config.toml
model = "contrastive audio-text model"
dataset = "synthesised imitations of 52 everyday sounds, one a clip"
vocab_size = 91
warmup_steps = 290
Rows from block 3 of the text encoder of a small contrastive audio-text model, named by matrix and row number. Rows with one number belong to one neuron. Each number is 200 + 40 x the weight over its row's rms, rounded and kept within 0 to 999. All counts start at 0. After the name is the row's rms in percent of the matrix's.
After each neuron's rows are labels from the 100 texts, of 14848, where the neuron reaches its highest value: "fires on" is the input token at the peak. Only what is clearly more common there than usual is listed. The data: synthesised imitations of 52 everyday sounds, one a clip. In brackets: how many of the 100.
# fc1: MLP up (text_encoder.blocks.3.mlp.fc1.weight, 256x128), inputs 0-127
# fc2: MLP down (text_encoder.blocks.3.mlp.fc2.weight, 128x256, transposed), outputs 0-127

fc1.201,080,120,187,197,255,191,146,218,162,231,216,186,281,180,205,183,201,230,215,232,214,261,174,222,225,171,188,208,175,150,123,214,197,245,188,265,171,225,53,155,241,232,189,170,229,209,148,236,157,225,176,230,130,202,202,276,246,285,249,234,151,189,106,199,228,206,194,185,150,180,193,194,180,206,151,227,164,208,202,214,263,202,176,204,170,161,123,171,226,225,176,153,272,242,218,192,195,214,210,176,153,171,254,185,215,222,253,117,199,163,253,254,183,218,178,181,203,229,156,234,239,187,305,130,182,186,182,200,244
fc2.201,086,178,174,209,178,161,191,219,201,217,244,203,199,187,154,126,155,213,203,153,149,223,164,218,221,192,235,211,184,177,204,169,168,246,100,242,227,167,212,155,180,185,225,182,245,174,174,301,142,235,241,190,196,234,77,231,279,249,245,195,155,235,176,180,227,199,128,157,205,119,274,276,205,177,159,224,162,189,286,238,161,201,114,220,254,300,193,268,202,203,202,173,243,168,207,200,224,181,144,185,198,185,181,225,152,202,168,206,235,177,144,232,198,198,157,248,228,245,152,177,249,239,203,252,225,157,224,193,249
fires on: "hum" (97)

fc1.78,109,282,225,196,209,216,192,154,263,144,149,218,171,152,226,183,190,189,227,247,216,135,159,172,199,234,231,161,156,189,219,187,252,158,163,193,220,183,268,205,177,147,137,213,224,188,166,247,156,223,256,180,162,185,212,207,140,108,146,175,228,190,263,172,276,235,194,212,220,246,235,153,214,194,206,235,211,216,234,92,206,155,125,219,168,234,285,136,147,259,175,227,163,228,205,165,232,201,263,279,239,238,177,184,168,157,146,253,212,215,242,184,288,148,211,153,228,154,242,174,170,225,233,199,208,131,186,178,174
fc2.78,097,242,190,174,186,198,181,214,245,220,178,232,201,171,236,193,167,150,230,193,176,176,166,183,235,196,131,238,220,149,161,168,328,211,168,217,204,209,152,174,190,212,225,238,224,191,169,220,231,210,182,251,132,189,233,62,155,173,162,270,307,235,210,220,214,243,184,200,232,213,247,234,219,181,132,180,292,218,186,179,210,191,245,219,183,173,244,120,267,228,235,179,259,139,171,220,203,150,204,158,212,162,255,219,194,218,266,276,223,194,260,162,244,235,238,196,259,129,192,203,153,181,192,231,194,256,162,158,166
fires on: "<end>" (82); "footsteps" (18)

fc1.216,104,211,282,227,260,276,216,126,218,195,124,207,158,185,204,240,188,214,256,212,230,174,204,149,176,175,194,127,156,217,126,200,277,200,251,214,238,136,168,135,175,163,240,177,150,266,190,258,146,238,204,229,160,207,214,220,197,162,228,168,234,168,185,150,184,197,158,254,186,158,146,248,159,193,204,223,138,174,216,162,216,178,200,205,140,240,232,137,144,264,235,231,268,219,271,186,285,220,181,238,224,183,138,175,198,215,146,253,186,179,251,192,177,197,196,162,239,222,201,189,240,258,290,255,231,197,173,217,261
fc2.216,090,191,188,177,153,222,193,203,236,178,237,223,213,187,227,236,204,205,164,180,231,174,155,211,250,252,213,207,195,240,243,154,140,210,298,283,221,103,191,266,172,221,232,208,217,226,180,202,127,199,241,240,170,149,168,276,121,186,182,152,244,294,185,253,128,211,239,239,188,228,158,208,181,182,195,164,171,179,154,242,246,185,279,185,161,203,170,267,238,247,235,148,175,138,282,200,235,234,184,171,257,120,214,211,196,208,165,126,95,213,214,207,177,207,179,193,207,191,172,153,230,177,277,219,206,198,224,178,233
fires on: "hum" (52); "mains" (22)

fc1.193,088,166,214,241,216,251,120,252,166,190,165,144,245,207,221,250,211,273,224,182,161,229,247,220,152,191,182,214,181,246,157,187,192,177,197,179,197,221,120,173,214,183,230,98,172,172,171,238,180,195,219,245,193,154,204,224,214,239,218,197,251,180,202,154,159,237,215,335,154,186,202,228,141,232,153,231,139,188,155,249,274,126,163,155,196,201,165,196,167,221,223,237,259,220,252,188,227,214,183,176,242,198,103,145,203,170,286,137,181,206,177,231,192,270,195,216,223,228,175,140,208,267,279,201,262,218,189,205,231
fc2.193,099,155,240,189,176,199,198,166,256,200,255,126,245,247,174,196,164,148,172,171,255,188,169,232,160,224,274,191,192,249,155,207,162,205,223,266,228,160,211,200,221,229,212,164,223,252,158,257,109,195,208,210,169,169,186,241,256,196,304,190,227,166,172,197,112,203,181,231,179,161,174,196,180,196,246,241,78,216,138,199,219,201,190,197,184,237,204,217,140,273,244,211,283,221,204,183,259,204,91,168,120,224,201,179,183,253,164,154,158,212,200,220,209,193,169,192,223,253,138,161,239,219,177,217,242,126,226,193,242
fires on: "hum" (43); "<end>" (29)

fc1.62,108,174,278,234,207,273,179,187,184,206,177,211,205,202,259,227,176,193,236,184,228,170,198,206,185,153,177,147,127,206,139,180,230,238,259,249,187,152,203,154,174,130,187,133,155,231,176,250,145,215,198,257,142,237,215,238,168,186,228,167,260,107,196,168,144,192,180,258,164,189,173,210,180,169,179,250,168,178,202,228,255,183,273,176,177,259,193,97,113,299,222,206,256,221,288,234,274,204,178,191,217,202,142,220,166,231,221,189,197,182,214,222,162,231,190,178,232,209,185,154,189,222,281,221,222,182,162,211,288
fc2.62,113,183,228,215,184,268,182,153,239,173,212,154,176,196,168,223,144,229,154,217,211,186,173,242,207,221,232,216,193,243,159,207,160,187,227,219,242,187,183,215,225,200,222,171,195,181,158,234,138,193,241,187,113,210,216,295,258,154,263,180,274,197,152,183,128,188,215,291,205,159,151,156,153,213,179,254,101,228,132,207,304,182,311,143,155,232,186,240,165,249,174,188,227,173,250,185,243,225,191,179,236,211,133,190,188,207,185,239,155,233,180,237,278,169,152,148,158,199,172,156,223,223,238,143,163,193,242,176,219
fires on: "<end>" (54); "hum" (13)

fc1.30,096,283,196,119,207,213,213,253,256,176,206,247,218,206,181,193,214,181,256,254,194,174,138,150,278,187,149,191,245,116,206,174,296,176,230,211,223,192,207,219,208,142,140,222,135,196,188,221,159,194,279,192,177,116,206,128,199,158,219,232,220,178,206,199,228,269,195,230,179,207,226,209,224,94,193,175,289,170,134,178,195,236,130,170,217,233,244,234,145,260,213,223,168,186,246,165,192,182,238,166,226,186,234,234,224,174,157,239,279,170,240,155,268,207,206,166,223,254,213,211,170,152,216,183,147,224,200,148,163
fc2.30,097,225,203,229,179,249,169,166,224,237,212,135,211,205,175,153,155,203,269,177,198,216,210,240,221,182,223,189,174,171,160,149,289,226,185,255,224,221,216,193,194,138,255,220,173,192,136,265,159,181,148,162,238,127,162,207,188,157,190,254,268,214,204,128,170,206,303,240,202,183,198,172,164,219,183,190,214,278,221,154,159,188,180,176,204,228,242,141,174,195,192,207,216,202,155,217,201,94,182,184,168,192,164,224,249,218,275,220,233,177,223,122,194,173,172,212,305,150,175,251,68,213,229,232,176,226,196,126,202
fires on: "<end>" (100)

fc1.163,125,182,205,259,257,214,183,188,156,214,173,173,217,202,205,257,206,228,229,138,175,232,197,237,171,141,197,179,186,248,111,252,174,278,255,239,171,126,102,152,212,178,219,185,187,274,166,236,126,229,181,231,150,253,253,213,255,272,283,163,190,186,174,181,139,176,93,200,174,188,200,248,153,191,199,219,162,170,153,212,269,214,245,186,154,188,185,202,201,206,241,178,288,204,272,189,248,210,183,149,193,173,224,177,207,223,215,170,192,198,175,215,184,210,177,183,136,253,167,151,238,205,274,181,245,212,242,238,276
fc2.163,135,162,166,184,205,210,208,184,188,195,201,240,180,175,190,236,225,207,197,189,148,222,223,223,261,238,213,211,148,237,129,178,127,181,239,214,203,176,135,213,203,214,189,176,208,231,192,207,118,218,232,194,161,210,176,312,251,223,221,172,252,271,172,184,189,194,185,197,213,147,168,257,151,199,157,228,139,177,183,304,264,220,253,201,123,250,150,256,176,215,240,170,253,137,212,148,272,193,119,187,216,193,203,168,190,215,151,171,120,144,137,284,199,221,205,202,157,251,146,183,295,269,249,216,228,182,164,212,211
fires on: "hum" (82); "thin" (8)

fc1.208,096,263,228,223,251,244,158,150,226,164,149,278,217,165,208,127,178,220,172,292,194,250,195,195,191,212,243,159,147,179,216,216,217,265,193,200,216,144,106,167,205,172,185,181,262,152,221,298,97,210,222,203,186,234,183,261,272,178,201,157,179,153,165,167,173,247,172,229,238,200,184,250,227,160,236,154,162,52,247,185,181,237,144,258,142,227,145,225,140,228,195,222,201,203,183,188,253,166,196,148,233,201,149,185,193,186,206,199,193,203,233,212,232,249,209,195,229,224,197,159,219,201,241,177,212,237,163,149,205
fc2.208,092,146,197,121,174,247,204,214,224,183,152,189,173,186,197,209,186,185,212,182,230,213,156,209,242,240,307,168,242,253,209,201,180,141,208,155,279,190,205,221,209,261,212,143,203,204,222,194,179,268,253,199,190,138,93,182,197,172,225,189,119,250,188,164,195,137,192,260,273,225,275,159,179,212,188,184,176,197,292,173,195,224,109,208,181,296,212,234,171,207,170,170,147,181,247,157,170,188,154,181,184,186,252,218,234,233,101,136,230,159,155,248,180,229,270,233,175,182,209,203,205,261,230,217,169,158,197,197,199
fires on: "<end>" (69); "hum" (14)

fc1.210,070,216,212,266,241,227,191,103,308,187,161,289,152,172,184,177,187,187,201,211,132,164,161,125,132,238,233,164,95,176,208,178,204,203,204,173,201,172,208,245,203,186,176,187,236,204,244,236,212,196,157,148,187,154,220,224,186,148,151,263,230,258,281,152,248,179,200,265,179,217,226,186,181,253,216,173,153,184,269,172,180,215,117,211,195,223,253,219,181,271,174,215,206,236,220,199,206,197,275,234,215,238,163,171,141,260,229,261,199,230,152,251,259,195,236,142,242,190,201,171,166,272,172,203,192,172,195,165,229
fc2.210,075,202,151,242,225,169,279,176,193,179,165,170,165,140,132,223,271,177,184,234,137,159,246,191,220,246,164,186,221,167,149,237,206,226,243,198,227,204,165,196,207,165,190,244,194,216,228,226,192,171,227,223,185,182,261,210,202,164,142,205,271,186,249,247,203,265,235,188,230,176,211,163,134,174,229,182,170,174,218,217,195,228,329,227,122,125,173,206,209,237,170,227,251,169,207,221,237,269,250,230,215,251,177,140,125,179,227,245,174,207,239,159,224,192,227,165,128,148,119,225,194,264,261,134,165,280,195,209,148
fires on: "<end>" (76)

fc1.49,177,181,193,244,234,223,162,204,152,237,175,184,226,194,206,221,244,215,200,182,133,236,232,232,151,140,202,177,195,236,171,237,156,268,239,250,176,197,130,142,210,222,285,164,213,244,176,228,134,218,166,263,142,216,201,209,223,291,264,179,234,218,146,170,122,213,131,196,152,131,165,244,140,220,173,178,144,169,153,221,258,229,214,156,158,198,169,164,211,215,257,183,297,186,276,173,248,212,191,200,218,205,207,176,202,185,267,181,158,210,172,233,126,238,178,180,171,226,176,157,267,215,254,193,268,190,243,230,281
fc2.49,154,175,183,224,219,148,200,167,186,157,201,172,209,227,154,218,186,224,216,188,147,176,219,190,228,211,232,237,158,202,98,196,173,220,237,204,172,183,160,178,175,194,207,190,225,205,163,266,96,186,215,160,151,245,236,343,300,240,221,206,270,241,156,194,147,204,205,189,232,155,184,236,159,214,214,240,122,137,187,298,270,252,221,177,130,231,202,216,201,207,232,225,282,164,204,201,257,188,109,188,209,223,169,174,198,198,201,184,163,157,240,246,258,217,126,177,174,233,142,206,241,241,214,151,218,177,200,212,241
fires on: "hum" (80); "thin" (20)

fc1.254,095,213,197,201,158,278,239,176,252,122,217,210,145,224,202,190,154,163,195,265,169,206,249,164,221,295,200,183,161,169,194,162,164,178,136,130,284,177,196,263,189,156,153,233,223,152,244,179,159,237,151,202,149,211,228,229,241,150,158,155,278,162,222,165,196,239,211,212,254,268,188,168,232,223,206,243,123,232,259,156,171,179,224,172,168,252,218,152,197,208,137,239,120,251,192,230,191,176,232,200,186,235,187,173,148,266,165,176,159,224,178,243,259,163,250,254,187,191,203,180,140,206,197,172,154,194,232,188,108
fc2.254,101,196,188,233,250,191,211,161,239,217,256,141,175,254,209,229,187,156,198,229,270,215,199,211,142,139,210,157,180,202,279,168,184,158,192,202,237,208,259,221,174,192,205,220,207,197,250,224,229,271,212,272,205,211,180,179,189,172,167,131,213,186,234,230,210,237,174,198,197,227,186,205,215,154,222,225,183,242,170,158,135,168,66,237,149,189,237,153,205,207,114,257,171,244,248,155,183,155,256,185,147,141,210,224,180,285,186,308,202,178,214,153,159,109,238,213,183,137,243,205,189,154,158,214,119,230,154,161,211
fires on: "<end>" (98)

fc1.164,076,241,229,185,217,169,210,166,214,232,186,164,213,144,210,163,221,213,332,197,111,155,174,213,272,99,177,225,238,111,171,216,235,186,213,253,216,210,171,170,153,213,220,217,174,170,212,221,210,259,186,196,159,232,230,145,170,141,172,234,234,223,170,227,185,198,216,182,204,161,213,279,166,169,194,158,230,274,190,183,252,231,115,190,199,185,173,197,156,206,248,210,189,243,187,165,188,257,319,197,229,201,195,228,178,129,168,279,174,272,259,160,229,233,198,166,240,176,235,210,157,203,215,226,155,177,198,141,117
fc2.164,079,168,260,232,199,223,197,202,243,191,201,154,189,255,185,174,167,184,209,164,293,204,232,248,182,167,171,223,178,173,237,146,286,271,90,267,249,233,173,194,216,125,228,227,198,207,167,265,174,240,181,188,200,144,160,206,214,176,195,187,286,247,219,155,200,244,311,219,230,172,193,89,238,221,222,210,193,202,204,153,164,223,205,176,178,230,212,220,219,184,247,227,257,192,136,263,249,150,166,171,189,213,178,253,222,210,170,213,223,195,177,167,226,184,162,175,296,148,210,241,109,204,240,161,172,183,153,165,236
fires on: "<end>" (68); "quiet" (32)